config = dict(
    dataset='seven-segment displays showing three digits',
    crop_scale_min=0.3,
    horizontal_flip=False,
    color_jitter=0.6,
    method='simclr',
    norm_position='pre',
    qk_norm=False,
    expert_mlp_ratio=0.5,
    residual_init='zero_last',
    beta2=0.95,
    shampoo_beta=0.95,
    lr_schedule='linear',
)
Rows from block 5 of a small self-supervised image encoder, named by matrix and row number. Rows with one number within an expert belong to one neuron, the router's apart. Each number is 500 + 40 x the weight over its row's rms, rounded and kept within 0 to 999. All counts start at 0. Numbers have three digits each.
Before each expert's rows are labels from the 100 images, of 14848, where the router gives the expert most weight on average: "strongest on" is what is common among them. Only what is clearly more common there than usual is listed. The data: seven-segment displays showing three digits. In brackets: how many of the 100, against the usual share in percent.
# router: slot weights (model.blocks.5.mlp.router.weight, 8x128, trained with AdamW), inputs 0-63
# gate: expert gate (model.blocks.5.mlp.gate, 4x64x128), inputs 0-63
# up: expert up (model.blocks.5.mlp.up, 4x64x128), inputs 0-63
# down: expert down (model.blocks.5.mlp.down, 4x128x64, transposed), outputs 0-63

# expert 2
strongest on: amber glow (84 vs 16.3)
router.4:541415514549553517534495574501535520515486462454461506550566495493484504445498494484431443509518473485451543567448520491586456537521485571537562521487451548534582502445469572471496481517487457
router.5:489486487394621508504421497491520543489491480518470572515599480511500563506501481511503474425515475513415520517489473526502557541413470546501415560512483460538533488462494488504485464445563404
gate.0:530502545480425516466417552510529526508565494486527538560518558436477508419488430425510508492504432474569456490451515521504415582488486525576564500497482549511477541452554437489491473513473511
up.0:495510467478595465492506416511477466529464429503386532483471496598531473543461596538495522498496516532464530546556472452547550433561499573452467528516574477468482559520483533475490506482456518
down.0:569534562439526561497508440492446540421541457497500522459381490466442577433512482503488528443572503467544524450551523551462521457544520507527499494528439517478423544500537462488476498531527464
gate.1:448536482520489413501404551529516468459441471559552556544387501475523542446477504533546490497455559577503488477466510523506579502464465494512443469450505543499474544552459547498489470464525460
up.1:559517563526474587496524484476536528524464485406504466498597476529478472531541373487471444484459435464484479476532462560538428474549469558477549510542428508475500532513501531465503503526482476
down.1:500536488564536503455431527438450479513468516463516477502553505546456504486499558487435512506557592448497519526470497479503498545482500423430485538565510449506590406509504550509512523471510596
gate.2:527438503473509587578481488441528465489499492505541474517573492523573455503559483533447460461517463451525468458489479580584492521518466506514432481583388535468493469504473510483509438499484499
up.2:436442455483469492482456456449478480430513541518481545517483446455531522522414467471497508510493554497445450498477479487536531562402437508465503468562501454476502467463511479499480428465528498
down.2:535516523569494549468558489505407525461488439506512503477488533544526471540516551489472528461519515502553510528509511461441529462572595473542472531489516498484505491454527486512496504506448488
gate.3:514481468500590452545532476497486521539525574484555516490427552485468437482501457469497590462485516454531496456469539439480517484517557571459510495508527518470501483518475519503504485519452511
up.3:475515498470447478493575507471487431527461534422514502461507560535527529499539507475525445481506607468576487552553528447501541439503520503479523483497451486549458464516526440491466538365488491
down.3:505470440401459536485458551455484530510554419469441535554487437430515487509477503542463547504505520429534466540498501462491542473481482572525477559542535534446409513508528570502442439482587485
gate.4:474502538533483549536463541459512564549439478420500504521470519521462446511568523482534483546415442424426462504467479522503416528507464546496568524497517506503564560476531536451504519558452492
up.4:461502579601530518549441480480489560545459452497510469550463477450452440537482527470539474569435433448479537501533502519543452510497514614490568545444530586514541545441531543487507482561464491
down.4:496446515490540528471605541476502483584511525518517502415399480489548510528472443507466481521434563472512534522453504425447472420500534463480462529506502462460472473514439493476545555529449608
gate.5:605516474507519472496486549480501515530535473508546516555535442494532486511449472598527511511540482513499507442529470523471566435537495531468493534507428576508473553512495620450497443500501475
up.5:455485502473464525509536514513514499483482501508433505461440505496452496490517538374441475494469487471473477551493498503525418500488513513492492452489527423466488426444491449566486530495529500
down.5:493529485499502461493520486401440495470517532477536484544567498505489525512429419551521492445516487519499467442508474468503475511518501555519532459504495485494447589589466478482532460428492446
gate.6:531513526496444476541553462506487531428524478506502476462486486485556531515469517508508487464512447466532520487395472553480527534552501474398513541486466488454523429516436533484515483476578508
up.6:455492480564547452497447556458510555544479482597422419480543533535519463501548515509499466480463516516493440563499539486503481495430484497557482480523470502485478435570450456523522516521521541
down.6:598465527521479455466477454459487488482435557514484516448505457511469476520531521513524427448529548479468455496558489505532471508497514428490549478434490459524484616496517541447478451485494541
gate.7:549538509475449565500484563443477557510456566535529496489451505526543453560474488509554475507500539533510429519486444458450477536484461550509505573470434495493512472483438485550476467444453526
up.7:572489539451483503468484580477483504488490530542533505509463543469552475559452444489494483509510531529518496510488472446432506570501483588525501550465477508485526510424462500525505470480448499
down.7:545520516479495516402507419532509441461549477459472427518468543486465507532508488535566514572476509464501497560604469551489434534472516481510485374478507536532454558496524509498506509469537488
gate.8:499497391487485486519564564448531532424444511448537526478444592449556537465483478508511539484438525481540522480520528489507509492557501488532455455465541467527500491530458470518476468536449521
up.8:543511425472508533460484478484508412462504538516574564493526439580525524485462527508436571521487524491565523517579503487571448521549583532541505560498543437480478520485530528552527462542497466
down.8:434542512488535449542564460437514525526538585538504550523561522494479561554514505502508460506513462463542447527554506528572461563515506527534500534477493519564528491556495478485520479462542444
gate.9:431607460474464523513521468543419518499452445534542524531498465487485530377521499519552531509495494534429542442467501464477574477485472451528478483413528469496453518551473515470507497507475535
up.9:498493459523375576499540495481413512541526476469417485459470549516549471530522479505505422469490455514478470496487470505515535458518462525439474507501544521508448423427497576515467497526516519
down.9:508474458451515528496441458490533500521508525441451543488586517461501482400475459554537485420541533392458428503548518524573511487525535466546508500551531508473496474565412545445554568481521523
gate.10:487423433497467524520526481498503470436524560493548537534539536405550544503478545530550476454548522521550539486481505484504444495540461430519472475499505529517475464604476523469497521520434515
up.10:465572553483556453531451546492546559511491452493505439468525500600489491504517450478499488545511487504428533508508471484476558498479521567469525549513485484463502518460475493558548449508559423
down.10:507487456542480573462500466529493455451492484447524521494529443487493451565489509502479485457519514417469563505534501544479496541541535427551430477574528565479429498510486475502523455479445496
gate.11:479554489461449639469523488502462526497488592498520455490582545474539533455503543438483521496498468499494543494428559538521551538486469430496508553470431462531449514506487515488576519497471573
up.11:458504487534542544473535448540543516551573438507462514470565506515460487492453541504488513470435448453513423450508522542490457427410440498547479546463441517531427485513524487514538525416514531
down.11:583437503444496490558444513519484470449528459484524461584445522496456492469475461449477489563514487399427506490494563481497519595508542520500482561501514524512573505507531559521569538528555476
gate.12:551518531497534512445523526482514539406454463487473462469468487552444517491479441553480539509541517430444531520486500475453489499514519462452451533436512505559430469454518423492565473485478472
up.12:505451497506494564500521510466492601478498495454535458538489496609489495474502502583490538500536493552457478520543556490516484463525521507505428533474501405480458565467516440562535549475556537
down.12:446529529505447632503523479549564516542518467490519472442482421516537430490446504492503493533468451489516417544508499579540499495479527458518519475479551549493547441546493496496517437537508462
gate.13:444444504517464536442455400554456503525527569568465524481461611443489445478483433487451494502448458474484490525504484526484503489521512428503573389464593498532429457530563578509526448516421524
up.13:503427532524434511412478415540506498480507586518536585528471582464474437480592493486494500512452491521530490519516420453455498483537510453531630469499544522472490471504568573532500455504469482
down.13:452492498486482498471561498560506515468506568484495477588567556507467513556492536538425521501485501468575506559539477495447519504516468574459519579508559473410557501497401522503540524511550516
gate.14:508475535526488523427511500478486499506462509485475566614479504578521507543471475522468557492510565483525553578526457531485487552448487396459429524558564483477496444429449517490541492525496495
up.14:548472520492548504435444480433519455485514432531463532484542534437467483489504541480490503506506488439487481426544469504494492482593494518506578506523558509541486525418529557453510468473490473
down.14:500488591476511456565500526497550561513451509521487433606548513579532536551537490532476447500483472530518467558466511526465519501410500410442499513541487412516548470519488506483465560490487515

# expert 3
strongest on: dark on pale (35 vs 16.1)
router.6:513555517535450600447470521479491544469547574510491529486511530524452582533490499476574511494502574459540404507527508478490511496477519503566560480493503491496508555526427477642447435478510455
router.7:495511482523526533454471436474568602495511483532545502496487504510451596521494468516552510544567516455564448528497451541496538542544472444443511522517500520523549557573466443562468482467474476
gate.0:563438452459447547442544503454497598524547535528522516424481501450530448505569501521485533516470485486469487503469495566427461381455490516489500558521516509545533449516423527470489522432497553
up.0:470531497510540465563502468535542451490480498471519488553552566495462605487446530469544491505571545503550516439512526457558509596597493498502537495458502475448446528474526494478537470558509433
down.0:472394491509554491519509487465484542447470570490472527468400451493511469562532526544528549547466463484438447524430473536503517448472521481464491561581484459556522503498448484444472557487465521
gate.1:525482495457495494495497512542552503528487432558596502477452446545482479470492508506439486421455438497553469547541515543525471465483557483479556472562473444490485496463573525521461578508512493
up.1:472547532530497488522545452434465466500506578471458502566534524405468526536527523464570491518539539494386538517480485478496521532537441553516439537474468555525478495514481511478575394490471478
down.1:517416546597447450523536434485565483499534478533541455499522479467488473480430547535514524453547464456547446514495506466478514490509531459480562500458507447536475532476500499487449505582561506
gate.2:456493546420552542516508472472515522528448505524483549481498485492481438575494447515448582509487442563512453554521424486483485506528456502414525442477477558544471550496493441536440516434530452
up.2:479496526463582519475456493512489542517432485516488589491503509493480433559506431506438524474511466570544482555564452536467463497530467533448452438491472552538455500484493435515411469456536438
down.2:484517485488495523508490518565553476516544513501492487509521527449494538495482548432439466395421549536578509392548458559535497453438388501512538487571503477480496491487496544524559480504529528
gate.3:490504433489490528464565457455493493588473507516497547494595525517464530483451443519469530500521523485534422499503546487532499511514473486510468416527487505436458457568550482554379483535424466
up.3:531457437441445517430506443533474547457637485526470445467534487512495553511447522487457504452463426524500508504511501538465498499486480515490477513445545483490528508485542472413465469438535522
down.3:438468479463461509468459541484474534483489513413498494513459464510533495502542525539435486506599532512493555511483518485554520493493490540529455531576526503509541493505499566487519554569519455
gate.4:487493498452501484481421523544477541499471533585553523483464513502517527464553485596501459492500479459547465547551500522624561477484521442476488454521529502416541524563521595464503500510457508
up.4:527472504440534479486462550526491455537426515549513571492478515490516506487544496591467475492486462511547459519479549529572447449513575482533433438526563527494544479523488546436473516517488515
down.4:519484456487477465496456532507516561495518423501482513512542518482515462449477428456491516526595545439493472532404467475525501515510476537533501487571585484472484522570448539485565477495457547
gate.5:554445466524504529463497476518491488479444543534430484541458478574549481467491551492463533484361596548517533517562541497521488509503511507537505476541428432472440530482495520522457455518591540
up.5:458517491469466588540554447507524512530502458494515488512498548469498501490495432477523519517524524439453492478467449544498537470563474504514500472472515519390533484573522508520569540552478463
down.5:483504514507523448452529554484519476515497423418496517442508485498424431529504453520496484537570472524460456497437583477494466450516522485535479553560512526461502533518500509485570499550495534
gate.6:466491554460448523485432493509363493593540511496453481483497487545502523443434516485550562516509503519480472476498463570528466520499483469483485574475522488470519480473462523463439528475493507
up.6:444470487523446561501488516488515464577520498506482499501497493497516553517492502472473489561555556464506460456508501586552519491504550473508488446529536568506470524556420456465478494461508445
down.6:492525502528509480489627435494549475506445502469497517449472461439445447538516530538564505408487451473513462511547528475487453412496447573573492468519519509516445506511557507465486520496516435
gate.7:539524505570540438491495512519474504486453505449515462493464527516489401508482510434551498507580515500452560463498533483496485444547509492507513507524542504539526542542418493546521492535436519
up.7:569480521514525526506424499515563524537537491563516542519490552541477531513486473519529509489515440482555534539536482540438542486486532517501537478460436472528504463449531462498460536417563552
down.7:525495473476507497446516514466464517456627444459435442466500521523537495583521464424574477505501486455432554555369439512515478464558466524498498494538500564458508454554516515516480514504487469
gate.8:561506497542436476558492498611479425552463563546511523469497454550451534568478472505574468474521536500534475486461561466530473458514576515506555485515508448475495496451543443488521565518466535
up.8:475453476438517464499495478541590556477580481511567496484482422488466565465457525536471496476527494574599501491564467472544527548472479463431493517504535516505487536474567542457536517488488497
down.8:533532526499548554477480578463454534536480465506549571488503488499442487510424465505536528501498501505454502581418516526484488523557536502461506489454497481471519465367499507498468520503562455
gate.9:460488567497467506493571425459502439537575506485498487456507519535474492521523571549520441529498469451519458464456506497543492476435442365474526524494487526559457520471536467477533477485498440
up.9:575506427465516510530439561527532492446492512490525533548492471471502532537516488475490565479450533543479488490557495432479527489548567618467511444508563455444571476507501492505539510532467509
down.9:501487429505482480501511520504508512572551515476506526433538549465456475540517493567505452533434563454521460578426493480575502496454488439485421497450523484554476468461479493523561472490491454
gate.10:495426493494517518539497505492493496497493546535465504486416520487527503588471550581507540463610466535509576499456522502597465488575512464459421525496515489477468498416431506523527454506502532
up.10:503414549514528534485542484523469497461496489528503532486432528505512511520386490548506486462571533549508509512493530522570464506543540482503433525493529453498460441437415494540523483495499482
down.10:472496448550545542528546549512497433524563516499491510515498518453531586530489533487501472483460580544479501515461525462493462497515537529496453505512487532582504482532527452494501457550486494
gate.11:529480482483456504507536470496466592524457554511494491503432536525494461491482507539430510513488518465544490429514457525558452459494440568481388503445449502402493483554468481477546471483511505
up.11:471536536540570540522436578524474484452500474490492503495518499483440540459478541437577473487493521534498524586505520444457486563491532449493603490583564532542524475477466491532419511480462479
down.11:527495542506452507545521499490423484545482515498531497504535530473563493507450457395438532547496490518443459459447450467507459507433520413481502490449492536464604430467558459520467491529459478
gate.12:531512493450463500551510563511467495487488469497449531478524487537510511505466469500503545471513497550526562445539511499576492486446533515535494549538469512491473491559484572468524417556537565
up.12:524435503543576492478456461506488478514489541506549475522501470438496497501474573495537386490533523509449472556531484504456571468488489495453447438445480545493538500412469525503513554447494454
down.12:492485515446529499476529487429427526473536545534403485513493486496514495487479537476469571467473568428482516519531499468498425531454471581537479500442573405511517502560499503441531489476482524
gate.13:485507459455505518530572449498545450604491446493427445472474509546572477522501482509493531567497458505486494485514446571559555520519494543502495403558473585422488445469482462506560421529509466
up.13:528519555509455463436459621507510507470514483480529482407495446526507544507509557528443513541473499482522448565450490528496466463509488507519465488508540472451465487488523513438399548459483448
down.13:488418497552517498507523507502508474504529523506516536512455494470504545471507466453511564548468529517501492485531429550496523489519546470503587488413470474570516518532488448472519476514532553
gate.14:456544532514453522504559522487538483509467498425470440566432459501465501468497560527417481525438479551515455513467443505456557436490541570596532431501511479465523513525522559556492517491521498
up.14:487514533520437499499517520517571454499455491458463480560471426503452498499443591462453500526424519525569496485510428542475502476493577528595531427516450510503514525519536565552418492486534449
down.14:502476552512467464452536498511501407514493491525488466512521554525549511473528435546527511482560517429487508470476541511462534426528520461506541520419484547508440554487487493543437483507513512

# expert 1
strongest on: blue glow (39 vs 16.8)
router.2:477548513477493521421472453519503459465465570481488520443504486475444509442547501457498482441460557449512466436550517509556508504462480504492444485521501541487463543441553555491538437527529532
router.3:464474529491423502501474513432472473493471542504493484501429490495490500539587473539546412483449518504445451400468507535548494503465484443444446511469575481543509501484565527500504529470519453
gate.0:391473554526515482504442470513540474462472543493520575491507549502517445475478513453462498585478527458496489495552539576496518481544477600444519502515449477441509530469526522430511476574474440
up.0:438477504506480459592452485427525479473453541537458537564493519558508481546385477507521488476519463483508531521500500522567430547543407549476501491547540509525538504514508569495529510496513488
down.0:512478442495511500420495441540497510518528467474474513469567506431428583431506489444487523457500548487501447503576481583463517575474522502495474436495565507530435474458443505556496441468485559
gate.1:500444516523514513463455426510483515488498501491554517477441551509483545531523547524521462502508593504497415505464493495470473502502533486499447495476544588560505542529628506441525558472488430
up.1:474539507485455589549539559468519461487546517516517483514568477458534502461489469456473547471537430468511597518481501517549507522468509438499486550539481432454483441500369525529517453517494524
down.1:533452510516423506461484459578420538497481490494479489445484493397467498443581515521534523515512521526487424514512566475469384479591483484523534445462514556534504571484512500511574490571456551
gate.2:500505514569431495551446486493614482532424433474513534442492502465451544502468528537491531566516559467504526485466523549552494514403484571539514430511468456599563466508501543538482443554573489
up.2:568565510469480508550546520485541426526456503471532482430487512485513545473445532503535488525513525512541489527382563509469526538441490512496519461447547451543506469508480448544484449537567503
down.2:533475468525455468457499468479521458517484485516511532484506520545455467440518557443529537512484499509505516511470508535519488499473513510513481472470419564490458546509596503559485491441445421
gate.3:484482517530605503527584477456494546532523526525536537430578538461489435493502485440477497511544516392444511506481531467496526546452484544450537485525534491550478477553456488541521507516505390
up.3:480487526473476552485485566469514458500507510480607462417529429495511518528524547460517490581497472470477546483469492464435514468442466474521547459517497534579518506480564496514504497488537492
down.3:449463517458542494517511507464479496589479515520519523629513443522458510476464515509543502489526580526539491563503461540502494499531429481487493534571498494480507437533479429599461506417429536
gate.4:471461425587479474527432467542545536524414529537491534537467465473536552446511499496492534561454478424478527457451530554532531557442463497488418448426477472529531518520466524564477527493516461
up.4:565539489454584508477546546538444426516567496467501467494568516553468470539505512535538494450580506558555515532537497418492491438557542472515550565528509537513431432517472443543473476473484536
down.4:441528415487439519536443464546497524389540533463534473501498545481536494606499502446470471455528505457544517462533491617486476539533490556562444463511579514481422532453451515502559531477519424
gate.5:559500487445496526446484470546505485510493482484517560490603475486471486451524501550518403439510544492550534499490494515503524602597500540492508487498477474522492545473440505528460499480435522
up.5:513513455502553439471514509519505443452529494520550498469474510562496500488535465473432523494486475569490485507528424508559550506427531515446504527456518484505538452461508485528510494484535495
down.5:490479557514484460509548523419463510515521582467521458583497469479518496498453505493527424531548547475474555524434503493520515540569618468510519488458459519455518505470509510486483504479440500
gate.6:402549439564513542520450517505509518477478482508490494442458435515469517532471557439523546503437479469511446474523453585515494504434485534583573519510532510512513482460437495488480518479483546
up.6:513530393496524473493487535499512515429498500585541527438500537506562485490542474491524513459483501507533538460485478487513483487471521545528467386553458536528520503445525573522540489465507497
down.6:578502518500542514505521453538539484570576457454528493453487477477470482521500583556427482474506531570413478506491516493502565491430467498493482477434437548514421497516517536513520457536454464
gate.7:506485429474525512432516475486502486475592475534543458482511472498495500500515539505504561450474562470548505494537558501455618489448632432554503417490494502415495487470488570490537502534529478
up.7:508477472501503525452509472443511518466576486557599447487438467514511529496474511491513557394495544436495536491520515515491608495488573417545537474488483521455512488497491559563537526567520504
down.7:414485471433513502535456482521516532529477527527513470465559551477477476559453483434503549449533489575519580472506454540481510415473429526453532476503527505522454523600519551471493504472447498
gate.8:510455517517488594519413465525496547517531453438460508483467528530533478498479474549430595544480564483498510511393533531500478461450530480520525478519483487468532515570469563493482489467486557
up.8:503510542467487539556493481484528576529573481430491489492444607527503494539466530590525548502515483394543474476415554531492482473531478474472505419449517507481502507572466564434491515487493575
down.8:487535502569473548458473549561536522429505593521444442561514569467537450502555504496460551504426403513430526525562479523521503452486521488505475554499535458529472514529497456514502472548517543
gate.9:562507524476568542583481494551472445437466489465514536491506448472482474493505396556546510618476531454509431491459489476535454428579495559526539512464561554522461530530456482460479533426506537
up.9:489406498515588587500474447530501482516461476450509500548500451476467427468539433537538491498494592493524448447497444519471539403471444489534493458455548513485434503533474523482498554488477466
down.9:505505507505441415479577516442487477423496494500404497519535513501509430543440520498509569510542482461495508445534477455566505530523503520454457534537462492521522498442479434580555480540519535
gate.10:491480482480514485496467502472507492503474510450526556465537594525534535451533535530556460489620503510484497488519481488562550505482469505492483485508516511520526416422493533457497430534460497
up.10:418455495467458518529541486480591491500528474515465448569434498489527538498492467510479541501414529505498467506496438504504478432469564484408481477482490469492513543486540495547545570485477418
down.10:457533482483537524509529447482477431505444570523468472508557483569473453518502437476521520561566538492490495431570491479559476439502521502502515639568517436514488497495467470542494470570485512
gate.11:506536490503498523529490500403538443516507468418485489502484495492545523519397541478460519513533548482458497578545463504512552481564564447511557514482529463461463500498489547441492525539535431
up.11:557502513536517496522522500497541467529436490471486558473431485564531514523529387578460535558545532475552461487518509487512504473435501529515540527487562511594476473565437438522447484447542470
down.11:498541470422483518469492531514494552468517450457409484447553502485546479464528535435497494603426424533506533453444529591507472474519510516512465521496518473455486510506465468516531544552563506
gate.12:527452484561523512535513456580541544500485434502526531438546516550503501469538575559532444464545498431547545537524526513474485528528420498540492509489505535539448474503413504521507500514559560
up.12:436534474537538524465420558473518524499515491519517488518544440513531554510584434526424498507484498526462482526547517496494517550521463513490437479543497473542576505512550493510529519479459454
down.12:529465539539519582454435502575496545488537543483465528510451513446445495389535476439480524397505546524469527558518514539461558474508472482469450514506519509540510498421484505492488478502457487
gate.13:443484496575533502478396516459545479591415555515596498530474483558519503516494518536465582454438539480470504415457509520501496570520478474473460420494451479542594504486432557527520532445471444
up.13:546467510429469467547610531525476511461527472503487440462518525449474551499465449484486491518568450475507507606539522496479514494539534547559531541532512492416397533495521462445490522553529521
down.13:448537474503433502491504464477491476443511545470538515543427477485532549578470555457505522478482481445511533404445565511481480506469463492499418441448541508477406551479498484521495545473573535
gate.14:498476516519501475586484444537468533491536524488464529524501433577486390599475451497503510558521561509486484460521519488491497509537607542482536514569523470458527620456501494552508467512487564
up.14:472489450436469453430473533511548471579465473555534490495531535473484595457462534491509481458532509521524545525404512493459497507510442467497500474454436504501515409515539477505453471535572472
down.14:515498470508484532470472489536494586490577492493473496456485491495541524462540424481530456578485543446538458466533530585563537556487470529510539489496592408497504526537528504409455514544454438

# expert 0
strongest on: white glow (42 vs 17.1); dark on pale (35 vs 16.1)
router.0:511460497468544531445561522506517495445614463455445495508614490481492510484484535503435506501612431517501501569573481458491479434511510525539527587541492537472463440462439490454501489516491532
router.1:516558513463443481440465465565510505481523490511445537493541509473427460467524511460426513485458503440555434490533502486497522452473539505535519467477490538457480560494518497477507430504484537
gate.0:548564402495552464542547487453533510554467474432497456436423489430489487541452545508578463530497439457456469441517476473489517479451541486488478435545496536522463484510454558519479498583499559
up.0:519535485516455531537553498466472509444497461520567526453494455516514518493498527511517484545451446499464509446494497465512526475531461465516422467588482474598447436532459526605501552447552525
down.0:529407498459486528499441486547538473476440495512494492531525546594495536478469446504517480545487467547578429513443480549436499508434479520440470474503532497474543487515580376515468475451494470
gate.1:508557502544518560576499459485511500506515571501473498532502529505545541480501521543528543404525426562455456522412470458507493437537493513511461490484486467486488514596437479520574560502527490
up.1:554507541515530384487492532418488565473507448459528507500443492552494490511469428524544509415541544465453427423464535492550561465520547547492551500535535498415474550542507482461481504475517482
down.1:502442434480526445496563515503456509502544463524487603513541462530450521517548439550562485449516499469486484492484515464466520538486453558453562574477479488440549492472530545467499408510459511
gate.2:460553463591430459522508498482514486494483540511602421538520463544456495513430447566565484425513555454496486514520466501506485534414494538531519569444556471513505528471478515525514547499514434
up.2:600496488423480555529498474530468424498441466440446526561515546496557518519505531463495462513465467513459475503542568490501448532512506518411536472511534479535475429584486466507430552529570443
down.2:504515443583514475486557522491546432477473480473465586537545557561464518498515557500478548477466529463519495566498535451483498508448490470545548451460510527461542446549453439495486498547467467
gate.3:512523507557535396519483541498442570507513519522500576532420480491461442497534510449544419535472640505509403519516458518473481483508516470518483504468552477513540520446538528464512491509458497
up.3:476458520461485545492513462512525428495489551512454444478537544522547604484459475489480590436495453477482559514438553523530515493517500492441506541481420488477498475536518475512500462483502528
down.3:593518536500534466522530473484476590511512506506523520489498455512527516482483565452522476559535490517538491507522547551530522489489422433555479526419537498440454456519523482469478514499431426
gate.4:521482435493468458539523494461502532468439507456465459510476496518451465537457425476530521439537555513516450502441520551537506458516467483477505477478468497465493544505466454444490425454512464
up.4:433412496550498503491524514507600536476548494495479552527554552471490544511460511488544507483457458523439455529528561509505490513525471505557411487487568517545487481522488528537551535522509528
down.4:505486520497541467496537512525500526508469582439508555474434455498540544498524542542500486526519584483533601467423454520432466534436518589521497592583489500487520506472554487476537459492508545
gate.5:549520480555557498500521503537427495505494482452458462550486493575496479444401470515508538575419511502554530524489553501452579505474567471553504489491508477523500510445518484525461405484475508
up.5:502528525398444502534468498465567502473521506534502507481515466458514474517616454550517472452578504493477497501514446479525450414502466501516463509482504564469497533540471507440597547467521432
down.5:480508497432551480491482560465497424505438562538527460440537433504547436494596480552470408440476464449465527477458519500516542516468463475491455489478470547485534427489481529465456500531480474
gate.6:475537518512491575517468524466505511569484491463465605458549543512569480450536499530441464575510568532504436502500527411520595517520481563489480503441489498525481559492553507515477520486505488
up.6:446467535502546574488504531467516547537441509510466584486467561510522464489518464572515467577527537474510471472570558483523634476469462570475505496490484492495430513485560521509500508477459451
down.6:503478518479455489507530413545519501472511511470518464560431505512478501541541518505525524484511496492417602482387495515487483464455514476419465503472485440554489486446505446552522495542479484
gate.7:479582518581471522433489520445466499507532502504470518535416522478527584535490480513504539491486568432559509475503490485515496515572467450535581468453513532414493453464480528509486533451543488
up.7:556481467399523487553513498549526486508425469524512524442592490525529475417522560481490499500516472583443472545542524488473470482430550575514404497476539485557486490498527464491547508449515559
down.7:543461533514521552555534516426471431535461527505550504537392508549516563503547485571517433461554479487543525562539556461469520515498444482510440467486511427494465465567571532522514511548492466
gate.8:484520520506544493602469518488489455480519431470576494466594526478501527477510492535471504479477480515487523495457537517516483461471471520515518448567497525530539588499419465484529442417482477
up.8:511468494499564439486502534464445498551465452449481501557433505619520464516426475499514538505490494472496545543578479496478444536481539544519511485529515524527532507475525546580495507525533457
down.8:436518465454551465553537494442551469507496427502561524522532564497490513533503492506477532554527510479438477426488451535583491436465435519539487529436478540545484536453556561441507541468500526
gate.9:502480574487490522460542531546397461481487533566481553461513493557505447440467487555611478516451552493477480472522527497478482494539511503497518408479548452527424480504471472450469528461500500
up.9:513491535441443510538480498539430493464446592553489512482482506514473495484477456534529437503491575447477492470475450506588466557489552500479546498557516470622517579463473510493480502422503440
down.9:454512524495467475519494402481476424452465522468543504507448512418472464514458544558485558512464490476566477500520548556527437454483537538441417478491426493448491494529483489483528418550479461
gate.10:505471577477558493527387494527541509482473510547527509447532501535570467529521546512480488507469481495483500516598480441499457562566517542515534469561420552572593481492446504503521498552477471
up.10:509377515516584552475524551504537464436504446496530519471516451494513433497500511505459501519489436535433531554477493511516504527572521564573485508485467542482533517484505481534527535549494458
down.10:467606453424504520486485500463571478510485535516531490438517527421501505495517476512542515512505513512504497506558578530575509530482357488519496524438470517532493531517446516520545448501596562
gate.11:448497550479495451517483481526497534506520496546523386505482496552542517507555467434468523520503424481510473484482505482565471531502449547466488540428402454472487526509514453508514508510484607
up.11:498572485534576460537517500422481497504466473487481556487482516433438503476507573505439489514469593494557472546458513493477475498433557467574486527504575484487519505483442481438420503512439387
down.11:488566488521414545446514510495470501467436557471505495584404472479521497517518498547488525456460536471477484436471512504493465531558463502442458485469489563532437518588526508487549443532490468
gate.12:476476543556424556559423556449499458471473555499453575563512516524573470547543453405450569466473502504558470458479472534505432459456481570547475496562461487517490557454524465498472449506546530
up.12:557514432439581466506483530604473543515464492575521540496486515531521475513543485605535466509466490516489530435522515472448460464485582469485467490555521491519525507467492544564549505487544534
down.12:445467539511486562503523491511556464489537567467487488469542413530531485545488495514493521464477497405442525543523460518519521471458503547549479527531446532499496528510505480414491476548497421
gate.13:423510544560543451414472490521464552471552453516484495460525600504521472552552475467477502491548480472478496516566485505491566480473444451478532511591453535481438495479463551496495449528458438
up.13:453536519582510427462426474544491596547524514480463506462489507467526436561576488461468504550508480472489440492585455526456565514457477477520524483593460521450440499446468528467506490548415473
down.13:493432504517490565559458534440470486579526528495487472482453441499562544556501571573609558459500541512387518556449502478501450476503419530496527521477527501457501447541462542506462512537464520
gate.14:512523451517521521432590505478491480500633438441481433498539576493494490500519536530500589523515469499505462574607433465523503481454537459486501560531526485503505506473468541462514552470536530
up.14:539535514524514482417520472519492499539503507417464437463413543583443481491500524577530564508488534431504482541574442473533455497494485435484472541512485521525517521439512571448551483445523543
down.14:464477529566574515501464524471548560545443524542473549499439443495440497516558456422563439537517544457547497479439544561497517571454476472428471527526528477451555514497545500531495483474460508